A small spectrogram diffusion model, trained from scratch: log mel input.
Rows from block 2 of a small spectrogram diffusion model, named by matrix and row number. Rows with one number belong to one neuron. Each number is 500 + 25 x the weight over its row's rms, rounded and kept within 0 to 999. All counts start at 0. Numbers have three digits each.
Before each neuron's rows are labels from the 100 clips, of 14976 (inputs lightly noised), where the neuron reaches its highest value: "top examples" is what is common among them. Only what is clearly more common there than usual is listed. The data: single notes of 20 synthesised instruments. In brackets: how many of the 100.
# fc1: MLP up (model.blocks.2.mlp.fc1.weight, 576x192), inputs 96-191
# fc2: MLP down (model.blocks.2.mlp.fc2.weight, 192x576, transposed), outputs 96-191

top examples: F (35); note: F5 (31)
fc1.50:478465483525526489519512493576525528473521519556492498489476520466516509565516483502493497470445482540526497468460485518486533482499525508494485520511503470471499530511485487485497535486463492479520509501500481498480495503472456482514480492526481488500522518464504508484530505474491485491
fc2.50:491482523496567495506472514522511515479519475482480462525454509469535536541536483458480521487533506500521518484513474540479528508493490525485535480501474514494521476540519495450488539485500495496539489465482491500468507521459477487521441469564472497497574500457513489479534500491483504504

top examples: C (32); A (30); note: C4 (28)
fc1.65:472527459492490471524525503510532502469456485505509494483487468499461519537454486503473506534492506525536518556477452550500526507508499505535483514535504538502473510473507478484535502476517465506478521486512454497516487491515478489528495536486512490512549509472480456535508515457492494480
fc2.65:504504454452468492506492521518504490489517495489499516538497500512497416539537504507510526480536505527538512507532487484492535503493500519496468534487444522499524536489500506504512516494546512488504478494428510488471523523502482493507483459512535488480481485509505519513507532473491461503

top examples: octave 3 (56); A (28); note: A3 (26)
fc1.460:508497493521486493506493507533500478454447481533493518523510538497532512531536513516474528470468546529497507464474490512485504481470496473490500552504526517481479493489501510512528523542464529513517493495508530524483459451478469487502480512514476497494493485481475514512503430487502499472
fc2.460:500508502522496538475514471495471494504476474488502503467517473439518478517485451502488462531483519431478481515499497526484510467499483518520485542513481536522534465481500500513510500546513506482512457474482459510496480495492513497551543509523525501509510499505500506487568514503471456479

top examples: white noise (27); pink noise (25)
fc1.69:498520478525479536514467522515450463525461495499492523482544488489500520526517454538510502482487506515495518496519535466532483475478501495531461526512514474496535511489486521481489495463464540492503498537461523517526519504464462486532491498508488511514491541493489511488508492518492498502
fc2.69:480485488565486517474487516510454514543493500492512487482507482509504503523510455495537498478488486501498537485507496479531482504473537483491487493539507431482517524478482470455473477482483537491517482559517528466538496493492492538514475485481464540508490510507468512529510499472478541497

top examples: octave 4 (54)
fc1.56:495496490516525517512519514486504506478478519507454512517501515537523529511509511527507485511473468467504488523538512429475462477475445459484487526459528488506557502530486455497466473526476500494529465503470514522476483462485478533517561516544522515520487508582465468476498496477501484488
fc2.56:504494542497503475494466538498487524490480522499486513486510433474489506502463495476503492478543509511476496510444528539497537506482525531535463493514464534469451491498527538494491513507522501473524529457522469490520522491509527473493451472496490439533505521474515496527501451522505485543

top examples: B (36); F# (25)
fc1.495:507511484528525496501492497471454452465502504490544505500493505456501514522474528514458500529536482502472539498531521468463499472505539489498511530516476506479520499552478494477519502543460511541486498480530496548544550524495479522496451501472521498527493492559475544516515468483528474491
fc2.495:494498509544514438520482500528485497557484525561508465504541510493495497520483524486470473460504511485492474500468501489511479543512510521520525496533468498501481485524512512488489488494470462460493506530495536483495545492493538563475478480496527529515480470446492503514507506488504509492

top examples: C (57); octave 6 (53); note: C6 (39)
fc1.153:519496477477483489504538520508493469417488484517468535500551444478486502516447499510454505511484542500501467529519484482499485465502502477492494531483491485451493522487514482499500505518480534521515510499525457529477473482502492504518519499563511455482510515491501501512502507499501477506
fc2.153:493502505499482494485520530509528534483511496478475522502564480500481465563466540495504478491496525493477471565478447510515479473512467502468505502488474510466494502469499509490500508537482516498508531483510523478449482504511518506538477487521497428496465506442500479516507528505475477516

top examples: octave 6 (32); F (28)
fc1.166:505498463509449541510483487440496489491513516490513502496485538496511514474499542501453513472508511478523486519474470493473539508501498517556525501456493490511524521539518535501535509497487474508538477506528451478460488498486501466521458536492534479501517520494476547481513452492502496487
fc2.166:475514478528517474499534535538433498540495481516494508532537520528501488507508510499548458479505471496504468492461511546513463557468457488488486505532483499496477499489485519472461495488498487488443510499465512489527519532518501490484545452499535502522497480471481493492486543485505459488

top examples: F# (29); G# (27)
fc1.548:547519486493505515486510491449523483481487474539517490523508465512512473454457521506498481540503518479522468483495481467463543505507516505534489514494511531508484520489480522512524508501488504537515529493510490503488453512478490547520505490527502496510466482500498547494516467482555463456
fc2.548:527521521509488503501538531450582507495508476486495485549500492551509472475493538446530504502506487491520486469465439497483525546496487506513518517509494496563478529465508510498529505494503457525520537519505473504471464492530511483504509486526510505508463467477501557512514484486549458516

top examples: octave 6 (44); F# (34); marimba-like (27)
fc1.445:518443508559535532468519507474518503528469531476499506478499514492475492502516509503446492473488507494484481480495532495508513469514511472534502552483515502525509462453561494518504504540494481478503519489490488518497585486485501506436483504502520489498467531564497488475491514527439488501
fc2.445:489479478499479479518452515526529489526492503465473498541502519543513478522518472509505542452548498529519452486544487489491519497515493476531482498463457528498533500518531493499492502529492541484520473503429518499517533513507472512498473494483521491477523520516507522502506530522473460522

top examples: trumpet-like (30); G (25)
fc1.551:490512510504452499470489524471496505512510466503536488463514479508454520484552490510510541503518493537485495511457505540544498552502497547531550482506489480508511495529489476510472465504550517509510517503522531493492479448546485530517476506476514477505515508552439502482540484483463499472
fc2.551:537488508477525518477537481482449495491487521484509523494499498532495455524475475517495469494494459492506505440521486480461494490436474501510508511541486544492489499470481493524500502506460499514485476488498490475526527508504487463489521554490476526491496545491447496500478507481515497515

top examples: organ-like (43); G (29); mains hum (27)
fc1.560:542505478501490520472485500480460442464453489532520526491488535488499505527483463519472517519520556497493448547516520508512510505489531509530512517522536514501520481481504514486496506487512509488513451507498493530479513473486495476486505499503508492468487506526489490530565503522486512486
fc2.560:512505515479512473482477485445493515494465558473520488483515516539528479484485454538462455499501540465494507503562519481492501508507529538514454536522523478522500479491494515542486524517538517472483505560496505504449495461527491527490502463526479494520513517483471518523496529483504490494

top examples: white noise (25)
fc1.134:507459505492477507479513501488550480477494487506489539497518486449521505499497505517509462523506461543527481509501459489538542485476497470498472527481474517514544533508515476526502527476509511479504541544446499525525521537481499550495493503512483489521493521541473536471497496526528460486
fc2.134:460472518521469509493496528487535489503506527507473513524515501472519479482506514547508474503474499539476474531511460517550498508503486494538522513493473492503527507507526485537490526473536507490510529550477513477497532511516530544486483491519489513491519516549484540508483493530547474461

top examples: octave 3 (54); sine tone (35)
fc1.300:494464491502488536501498483541489513521471496485513497504541528512457513544523481540524537482525534503479508445487485522506473508508496517462483512497548466526495480541476482537506468482546507473492525510475535494520507439542493483451516525465556496510474497459452503505565508493551508508
fc2.300:496505488484521538423534513516529479512497470460527466476503514513472507496552512499451518517539503529538518455503472480449482470509462534501500534503491508479519506474536500484484519496488548540483497531511511494509485519521442503500474548482479488502526530494478488501481479518493515510

top examples: octave 5 (72); D# (43); note: D#5 (39)
fc1.120:499520503498508491488506468481485499501515544492501521513545468508474474488500508496510449480461526460470525464536516481521426495511492527510545468465456501492474475492511483550468457499480475489504539537513502518523542531513549513478489521513486532484494515511516496483501482512534509504
fc2.120:494542496465509501475477500496508530470525544436470524514503494524503452507523487507504475473513500472472508471543505471486449457514498520512466470437445492484488500482503525529489501490517519487519528537464479522491534514509526492483489486497471504511498512539519509500490461515528488509

top examples: F (43); note: F5 (34); trumpet-like (29)
fc1.163:500515509493531475453516493506473497447498442483534520503455511468487510525514503503494485533475534525468500481523481519513515462509514500475529504525491473469476479493482500525489488505528535497488504503530505555542514465492464465473488542475510491493493502544508500534510475517500500482
fc2.163:523495534489489475517544503519482515519497453502555529497496488492511544486462479486495497521475546495465521454531510495526511515540515534503491486536508465485468442515514517553484486501545500516509488521507509558503526478531501521498498506486496495495486530477486492539462518531492543467

top examples: thin (high-pass) (46)
fc1.42:530519489526484463527510531478507478528511487492512526478539525502525474473510462523485526465513510573540467507500506500520480527499486545505541449510511519473513443524520504556552512466554495509477505526506523501524514493549543490510511500541524504504502525502471474449523487451483539492
fc2.42:554507502469522555483503477498495469464501529504498468503493520508491532511479496511490503526501494516517494477496515470499518430479494483486508502523534554496541517500521499467495475507498473535526472473527514534495523502520515502495465502488451499472490514484491481544437489529530499531

top examples: octave 4 (84); thin (high-pass) (44); F (37); note: F4 (34)
fc1.491:499482485540505490523536477443457519526469505497501515489514478503499510464465485522444512497461537519529475469542512521498516445512511536546491476496499500487477471498518489508528485484531505510504506487519514495508584487516512476468505488488522513466507531470481479507493502501483518490
fc2.491:472498470470536502457451538507527471458479529464453502494494510522481512508516479519460501508467487511528483502519511469506538459534454503546503513478480535509471508494498464524471515493498507508532482499533538495539548527479539470458482514530543467488496480475466523505468548547472446533

top examples: A# (39); vibraphone-like (26)
fc1.442:503542500536508457537500500530478473478525538555541502487500473486480445515494494484511482473512500504443510525492477514518484510449511481472545524514431523526509556483497508506482504512479495510487462518510437513474464534513478485501490497493456495517476483538507463489526478492534523470
fc2.442:460565504519511482481463498498459493494494525502529467461537506499505468559478504492486500463546507511491536487517497485504505477491478508454558491492451499534526528459565478467523512487509483488480496502471488494507468507469466481505471533525493480548509501541520525507453524475522532518

top examples: B (25)
fc1.81:498492462485497468546514518508516491466496508508494513518490512483488512461502526508457426486491513481519456487491447493483545465484506496453484519460494488482514533499502469480523517501470511515524490552479483467491464558487464544482545470532511502506494462514519556548526518505508488471
fc2.81:498485511475491521542511538498529534520542497492456497515509529514489484513509509478480474486504488471524486506455490513518499475495456514498534488492482472538483510450458493478523495498473498518470505511516495486503475495501478471457508508510504472489555503554536578533567528470510437517

top examples: C# (43); C (27)
fc1.75:520508494484495526497485481464509496509517439516507559490493463498561493458504508527492487554466481555493490501530497509490503505474552535528523482538520486470451487513475507474523516460511514516507473520536560477478539470519460463531529487520503489495482491525472512498491476485510520461
fc2.75:524505490511509478501462531481531486505475462502491518508506515527521511523514502526509515556557543518534483497497496509467515508473487496513510506522498520489471508504536526469528488518470522490516496500469517522486508532501524513556468478512502561514545494511440524546493506486486491483

top examples: octave 5 (74); F# (63); note: F#5 (53); instrument: trumpet-like (25)
fc1.454:521530494492464478498484517427495505527512452499506458542520492525488535496520520532492526523504545507503547505518529510511511533514492537475524492517478474508496487539507487500461479531504492479503501488504528475523510465513509531509510492504464482529487472513450468487470490485508516521
fc2.454:487490500486506529503494454526518472492487513501518546491468472483457466512500503513510505530527487508480493482468455515511491509470490446501530497516486519471517521497535519510506494496470507518512502496494496508502498524539475510518505510522568484450513551511399513486558482488503485458

top examples: C# (55); octave 6 (48); note: C#6 (36); instrument: sine tone (32)
fc1.239:469525504467487488505491538549523529483486497502508489487540479496506528478467503555460531489533490540534507507512490529477497527520501517520482491585496464500478515512530480529514486496518520521451525523516516499501518452511544472491483540506542494517511464475442502501479523513474524523
fc2.239:541514493466498552465528516529494458499500455476508468495541511505448512502483512507487542517525467544519532496500513465476491507468503500443514524492494486474529514508551469511488521516522483552491482476514549531502532516522492490498501544538483471482502496490499516476519473503502468544

top examples: B (31); G (25)
fc1.389:508481464504530506505456508518483489430524521533468562545513536461451530560465475515461493514499544441498488486506497492475485471480509514480515542476528496462503526501518512506488474494474493481504503537491484523520494489458482499444493474531496507514492515483506472532515491535503479482
fc2.389:504497484492506503500469537479527506480530518494461527548486559525501494579458442509514547519531453494483502489532511521474492499511507523510537554478491485466437531518520489461494473541516473496502508515504508463528508495494497458510447520530478485510544464509540483545535495476478516537

top examples: white noise (41)
fc1.109:536471497441539509505549524558485492495479481489523538499493463500504502481466492515545460489482467489501521511517471487483486489483514454499461524484483498523503493518466506483522506491456543504533482479474556506543475508491529507483486484516511509505489505464485514540516491481492501465
fc2.109:499504518472546526460544505557474485507462502464507514505462488511489518470498506490502443511475503507492554491506468506474491529495507473484488504504474478511528470490496553470516483494468502508525494489502537489543503491516536484481484471491537492490507489483493515544510489477490544464

top examples: white noise (31); pink noise (25)
fc1.444:521471544465541504510482495537480478472478524504520504479510437488499497517497516520524464531530488513520499518442477517513531461505528478514482520535512493482452551498477514476523550524497478483540533466475527495492484522442498542507483482505519503505473508472486485469472489505503477492
fc2.444:479494539478526516494457501512483476480498505482524509500490454493484512503528501468504496495519501501480496440479474533523509473536508500501494490535527521429458512482499578495536547528509457496541526497485518467523504498480499519466458478494491485503524479445493470476481470482514485517

top examples: thin (high-pass) (97); white noise (55); pink noise (31)
fc1.107:466493508485490522505517487520499529503501479508454489489469480484490520445495486501496474508443456511496526491559486500525517450483529498512467470537533502469445499515496520535514502501500487490512498493508488501510545504473515487510534454512527476484506478433520530497484494522514498474
fc2.107:471524450475549513468469532493489510490486474469461558479481500538491502476501519470511505554476524464539454504526505504463504503537494531542470537503506492432450481498497473497514568474511509536509486506476498502539508525478507476529476493454521505481532462522535518498498510522501487459

top examples: octave 6 (54); sine tone (30); note: D#6 (25)
fc1.127:497504489495478500463521521525508488526467521461481480467512512482491526504509519520483539478544500545511463474519464514544478512510494524518495505555547495517483464489505517536526486468536539512491540514525514501504490462526482469507453522469553487508500518506461499538518537514466510507
fc2.127:534466514521491520534512467508488476496497508439507520484509521537510502514478447471487525508497504484511549504470548479458509479512483513508535467522491468478547508482526481547536508506551508510456483502530530529509556476535462452468514516530479512495507501483489520473487497511521513524

top examples: trumpet-like (28)
fc1.467:482528522468515491521488512518485485498491492496497503473523509499558474513516481531512450477476493535492475516512523484545556498531479505535501502483491515477481536465528483502520540491532499479512491517508465495513455525515518477545514530529507514559457499470451451477472483503494520499
fc2.467:539485525471516481504519527495488497490555482488469519496493536494497496526452504460450538541510476520524478490474518488462468489524537513514456523526516503464534476483517501507520468519471517478519480481521510510483497498485495512517501522497507499517505520555502560503525468509453476536

top examples: thin (high-pass) (46); G (43); F# (34)
fc1.509:494487493514513487485485485476464521485479501500501499496447515506523504493498484500473472492465500476514464484574525523542543434535535500537479460478522502490464471467511529524511500506517486486505494510506484498513546518509504517428486455533518469482479503439500541526475508544501498496
fc2.509:486496482494494515465485493482495459482467524491473522485483529518464472460503497510495536514487489464486465491513511479477510491522503518536450542473497496471485510507494441452504522512484541509514507505512485478529510513463535485490480473464540484471486488502514488510558533485526470489

top examples: C (36); B (35); note: C6 (31); note: B5 (28)
fc1.327:498492547476484515529516493545506497461488482496475537482523531466512466546502458514478507512490531502538463512504483523446479457500471439469503509509512486482500508464530516478526477497463510518503487476514523493540467460489512520551520497538501499501483512503483476508519450500510525516
fc2.327:482459513484486487501488523523492538519535521511485520487543500454482492525510510485519474458482501436520500521437516536469446515490458473489524495534492540464520507471514512499498501495509478486460500499498545483506476481503541509516511452513512515482447488453476475492516500501538498511

top examples: thin (high-pass) (54)
fc1.359:478494514492487532540513530537530509489486534521491488471513481506516499487490485521465529478497535539492483509500520508522502474448500511518471480535522469483476487541494466518537502492524483525491456501508513496508521526521585496464475510498519498503477506460498474445516467459506525517
fc2.359:497532514535513552506505494515491465481490524483468470497495462536508497499519509513483513531495516497509518531529496547515527465548528496532458492494487521505508499515494500455503495439553543470541446510476513523530512547477491494476445514499541508507505458478500506496505486513501480505

top examples: thin (high-pass) (33); B (28)
fc1.448:503501459512466505500501551508508492444508477508484536483509470503497524517459507513442519486517586544509468507501488529478512481491469470520519494513539513464487482490534492539502494494505497509474447544526506522492528472499542514457516512500519477506489466475509515523517469473466491497
fc2.448:500528489479468535454460512521530473415475525480456447517518467535515475487479525535460495521511530489521513540531515541490495448527487482502511532512489543465500500502512498494475491509507539528488447498501504495552534516467499501466480548503560528491489486478504495534506495489466478501

top examples: C# (79); octave 5 (52); note: C#5 (46); note: C#4 (32)
fc1.217:525525489472497492460514493489508498438485504514496501496556453493471490492437508507495444493476518557520519498525473503473487475496517499500542490509491517448476501501490453524460494526484515499480524527502546513520508455509527519504538546527509527503495505511498474531502502491495517501
fc2.217:505520445470464536528469535529518523421501487475476502531516454560501493521477489492525487503522501516465505539491470471469472494513484505505515495507481523487501537482502511532504486428504502514466481511453522528480535502494527542520497512504540514462539450532481528527511507482500481489

top examples: octave 3 (92); A# (42); note: A#3 (39); pitch class: A (38)
fc1.493:511518486512514535503500479490481510455505483531516520544548458503520460517426499494496473540462551541557474500534489513486541458483528502520509462484515489469482497543468491496512504461512501494501471509496504526496470476525496484492511513498479527473536488454484508532503502449539513487
fc2.493:522499470484486516514467502446488478472506505477498502554455456502547513536482481476506508494517518493506478500498474528460509524501518498512505496481516500520459533483471478493521471447526507507454431456498514492493470532530514516503512484539522488514537437491474525513530533498559507495

top examples: octave 4 (56); D# (55); note: D#4 (51); note: B5 (28)
fc1.231:472525541465538503507516498547480523495482556529526478485464498446523494504521482497526502488487504501505506534465493533529534491473485532528472492450502507511456543503476492515559516489495481520537519481510443523496462514477469468551499528532469527531519525517497458467523507493503532462
fc2.231:524521504494487473520498495529506508530509478527502516542515494532543534493514478458492518467517500533531491473536527490515536504482488512513491465500461532553491508453521450492485524489513502535504487466442502492463460541507471540504470505523486473503556495515488486465515495490515497515

top examples: white noise (38); pink noise (31)
fc1.415:437534475506483484475515483454473513504508536458472490506475508524519483508512541503540463525510448454521542540525493458488497513524449558465497516487529478540515520548544477456501478518526452494485515470481507496474491527519517501528508498540513492532525512506467451484497500480523505494
fc2.415:511438555468498521529461500542518529518491519507516506506496451497472505498497466472481523508500562498493464472492515530517494506474541429534484510510427493483488483444463526535515549490503518486521517502505458483508526492529521508486507519493487527516536518529508571510492548506518499545

top examples: trumpet-like (28); E (27)
fc1.95:549514502519518521523475495500451435439499485500506508492540526496479486509501528513525519539495536523462468546512473500503527457493544458467510530480501488530559536504500532505484447510509511505507475478522494503511497460499473493488515493478498473511451505490485538496501476501531487492
fc2.95:517526502505457476515465532488519431452500510477496478525531537505514453496478537504511511515510539519489441517530493492492499486489505460490517516490489492577552507493515503537477471490509512520492472483484532510467490473514517495507516500491490454548508504482481535511477489503526488507

top examples: octave 5 (50); D# (31)
fc1.270:529445515526529502505474518508503529471529482529467522493507517461535497533491449517527478476509491547490503476518481542511538480475511464505557515477487512451486490524515492478516506512479499487497501489509503501512541533493434466532459481531503502510499511502485462486504498450498508426
fc2.270:549471509495523496487471593458477471471514508480488502487498515504535489496522470512533517498521499518528506479532444512465510494488480485510509521499466526489496450497537496441502497533503510472460481524456479537503513510493470479536448486534483518454547488503508470495483476506491516500

top examples: octave 6 (54); D# (41); note: D#6 (30)
fc1.435:522501492496508476457558463492481497472456497503484513484558516488522515509464468500500493499500484548518466496536486490508532480475504510516527537532532500499520518510517505470535442575482544518497529511473537523524530495480490481512507487500503494502496509515512460466500471479471495464
fc2.435:445535479494476480440540473482461516468471514463475499491546493491513525508475500473528505509525446502560505535471501507521505503499475525456517520534550506525518527545493502501510456525536517505489537497474517491498513486508495477508505450508510501515469478486523422471463497473499539477

top examples: organ-like (45); E (36); pitch class: D# (27)
fc1.396:506525519514485508473501491533453440455509501528521518481476500483471473549470529496514525463551541560489485519538462555483488487458498459510537498529473531513483518468528459539473502488526521535490494498509486535500505488463447489505498519466469502488486480553507478525537461505446504484
fc2.396:531519511513481475478532489463434495472480532491492503495496487488507477541467522491498481466510490525511484502527494529480509509486461511508486513485520523498496534489499463513485504475507573533464461517456502516493508461489474521523543534497510523543478481539504517480485543498478510473

top examples: C# (29)
fc1.257:529511474493519480492450490503448516498510519523498515484499534505519460488518509503465466505451527479488531503492495450511463506479523555533503517493512463492501466492516498512472530455506499452518502582499492511522518472487506503469500513533502477477501527478491454538537495546509497533
fc2.257:501535492485469486522454506459519496473507502486505508527506558570535483521504505509498531503512521474502501474536466451461477512500481518484493495520482515477465459513553484492490529514519504454544511542467503534456538489510498513520467484500452483483510487490477498552506508506483488515

top examples: octave 6 (59); D (58); note: D6 (52); vibraphone-like (27)
fc1.550:490480491479490487531536493513539474491463510504515513485518514478469506462499460505475484494521487510467513485496498495539509511518538512531515507557486555514472470443512515535493478524487512521485537520476542510521521485490492464501497501469526531487456493497498506478508526507478529494
fc2.550:502459482471479497569513515526482517531475504466481528479492512488491496469529442506447502477522472511517547487491466467527541538530510538544474497514483526497528518486530513518513535514504541534516529513464508502504542496537471479487521529493522480491498487468489531490490482561491493538

top examples: octave 4 (54); D# (32); F# (30)
fc1.43:525483479515520479476499508443444511506489524513518489516511531487531476511483475506491455483471494502515487458527529513508560484520498490515526525527507491478508497506477494477509502497478518470511548525520469552552502538507479480459489506491536490526467526488503506530488479542484517440
fc2.43:527506494482511500436526502456512464506505498511485467501458544513481504507486512483512526481555467507498516518549493492485522504486486535531537517504473499504525488519523455445489470488470499506511540510516482533526482527529524495501466515496496464496500498462498451511512485510491492507

top examples: C# (37); note: C#4 (30)
fc1.405:470487483500476539563497481516529516484473491481470497474504482496473522494484471502497485522481486490489519475502490454501450533499531497482493467551539518501495473537482513523517487462513505502499525504497549451507559460521503486526530522469537496505514531481479523474525504513517503524
fc2.405:519521482475494500490540500497543472504499453505473488508526532516531491497507514483489529536552475527512507479503479487492518482500510566487494502447510502488497485466552502462473479490483518465482498481460535540500484517466505502534465528514534487493490498506507534526488517443519520506

top examples: B (28)
fc1.383:521501497514513522518515483502509497497485463526543554538523502474468505502476460499494491515462490539509492546500498503485530450485531508489502540513474466495500493511518488521492467481506481469523514499477487530547479471535491449492513463483476500484482483503496488503503486475515495467
fc2.383:501520490531514515524503510473483515507486478473532541502490531473504514507481463475495497496498529486493437507489485518505535489510475519443512514550507505527522481518507472542525486459537501471497486458509472495543492488531499468518512490466480494539494534479514440482491506469515529463

top examples: decaying tone (69)
fc1.554:522489513496518480478501478521499458486453477536484531502519491507536510523514506522487505467503544505539512516461489497523543523485540497500485505489518492472500509535469487500496492523474548510528500506489492547512506506505472517472500486534512466505513494519494522526506486510450510528
fc2.554:455514515500472503465467473520477518518492453530464523515533494512491512506492501502490475486505507485520508534481522472508504503491541557493476477489520495516522532513460481538466485532524514497541473499499481537512520513539504509483537453530514463521548491494518519485463524480457489516

top examples: F (28); note: F4 (27)
fc1.531:514495511470504503467551526530503533507525511532520542521493479468459534490530517503491508500485460491482510474494498510473511475429494556561457535499510482499465529506475449545493526451483516525539520502494501529494510478481475537482530488510460535511507475559490475476518499502447521479
fc2.531:505500531499502518466522543495538509534525498497521551548504524493510486473508520517470546487503451500527506485511519483485518470485457563539456525494507513518482491492548437496498521497508536487511491495469525549495511489475474520496467528535494530477547498549474436509479494494444502516

top examples: octave 4 (62); C# (48); note: C#4 (38); pitch class: C (25)
fc1.322:548476480456527528460435517500463460479525448511529506504502495519526507519470513507487491571485530540475512523498486528482492513472553515503504516559516469476469500497487491477464510472546539503464483517506498543499505481523474488544502541517505499491474482502482519532524480475493519477
fc2.322:510528521481480506526457512477459499466492426521497520520511492526534481513463492513480495551477520498491482496521448447470497510470553501497540470541531513498502487507494496507463489446508497500499473508476481531467521489516495519570486515509485498482516515462478514591516510464483511462

top examples: octave 4 (76); A# (42); note: A#4 (42); thin (high-pass) (29)
fc1.190:510502465502493515464511491434458543495524459506507508482471456509490521487462533495492479510444519544534496476576553510486546465482483510550531469487502471463490458506510470516483547512520511502494456487558505496492556516481485527499502506503496451462512516511516471509472482516501482477
fc2.190:517498472545511535426496528494483504480522461490491493455475498532517501491487513494493527515459449518527480497524518489472540464472493497547496509484503495482505537530470464459506540459525525519482453463539502489491514539453500511502469487519501475462478473491471475476443506524480500519

top examples: white noise (26)
fc1.282:589502475501495549526475535483489491492476507523527481497490519504533489492487516508514513519485496479504507479484470491508513447478528510542478511501468533454495513501495524495506531528481489528543513497444506470494486513478463527512517496563510560502440484433493485500528543486527478496
fc2.282:556532476483468525515477518505472509512515497486515480477502517510491477494488528485508536510464502487517509466484477507509476451477539541501498465507463533464510504488514502496525510562487501512519487502453504460499487485475461518480529504536522556506446459466504496514518563455503496498

top examples: C (64); octave 6 (61); note: C6 (55)
fc1.437:457518493480480535520512550556514443437438530498506493487505489487501501530490507522477509510536518499516495530481457497460499495529487495514496522471543528486461502535501487524514482485514498504481524514471504502505492453511513490518536547512514534521514510450480487554555524476494517504
fc2.437:512520450497470518479512519549532470502520468463485470533509510511478444519510507527489530482540531524548470519539538506487515508532456510500486537516471478453549535500535474518499519520502524507500486514456515501520496538496520537506494500505524493465504488480528512522490495490478468486

top examples: F# (28)
fc1.196:505471481466523495499514461493496480497467513528517533474554487484491503519504507522509510520478529591494503512474484555530518481505522512485509525479495492442482518508480513504478457537469519520492499475517522541566499528442463483486519497497495483527501512488504530484471483499472521495
fc2.196:503481436485510522507499513504490516482457509471482554480508495485496439502502479503495499488494490533482499502498488557537487497489548496462496461497482526439480512528533489519472472534515530463533496473524502473530519541484467496495534543484495478515544532514534507496441518482451502488

top examples: octave 5 (77); D# (52); note: D#5 (45)
fc1.12:590498467477490477484462500485490464486480519506511564506564451513530492477511515519495465552476520505462479495547503484482495501472504526509528495500516513465464482512496509516507471471498507496520513499523507531563512491512489490457542507499470541522491524538493521490513484513539493506
fc2.12:552489498468483491481479534487535483535514487493517512490523521534497488515504499492507498501546461521490468444550476482499491493519531508501534518485514545525490510502493535479496483492570489479480475492499532536517536496516470464496518481488476499493503458514478501516452478514514494541

top examples: C# (62); octave 6 (56); note: C#6 (49); instrument: vibraphone-like (27)
fc1.472:479516461437495490529494475543516473436483510524488492524552474499502488498450511500480478513513518544509540519488454512471498537497530518521509527560503515474459528460510504527494516500466511531446530526467521510482498474490507488522505519493517532481510473453511495531528501486495547488
fc2.472:448537452464483497527466537537467507467479506485445496514520495517495476506493467509479495488512499515524548549498436485475504502500493527486484528519508553497506544495487500528520506479502523563513481517451514450481500493536495503537526535516532483497535503469508502530508502507479479504

top examples: thin (high-pass) (91); white noise (46); pink noise (26)
fc1.427:493457456478502529519543490485484549465456482502473520509489500511510540495525487500488464523461494481553501495558493483494601439529481474527447481444547513481483463494486496500521515489513487503525516474488507485501534485482475513483536457482517504499515512438505498531497545498503488488
fc2.427:499485497504491477498470491496429492513483516498489563456484512537499512488514505500498485517490476485519468499511467495455494499490472525541504535454479537507477486487463462505488514525492533527515480459471517488453494523499523513531518478492524492511515491505475507502557517503455478498

top examples: A# (34); G (25); note: A#5 (25)
fc1.450:560499479480500526493502488495535446487513480532533507517532517462478509498513512514512509481514515519490503498487508505511510478478593488521511520498484518487478520491495498546528498503499532484509504539541456542497517511458486463453472497444491510505503513496503531497502433545493497510
fc2.450:509507469499433492519475487502503502515535529539528510520509486457473541450517516459501475488501526490464521483492514496496520498485560500529507492431478518502496490506466534536516512499496517473501489485510453501505501505507537495463477499457512498525528532481550580463483463507493511496

top examples: F# (31); vibraphone-like (26)
fc1.131:510480501529521516486539469545501499471476495514475547520562501498517492550476480507498465476476514514499484474488507528478528429510518486520533530518521498469512494467520478533489501508446504489512545504487513544516558443485484462497481496492518541517497510524497468472504498507443513457
fc2.131:464479483501477483514503504495542533500469499447436515494503491534486517486526466508529479474497514513470497490505447522521535464516485490536500534481498534531521482532528483551489490509472541487488505495471522504480562463527473520525495466505512483497476502537473477447475512498443497459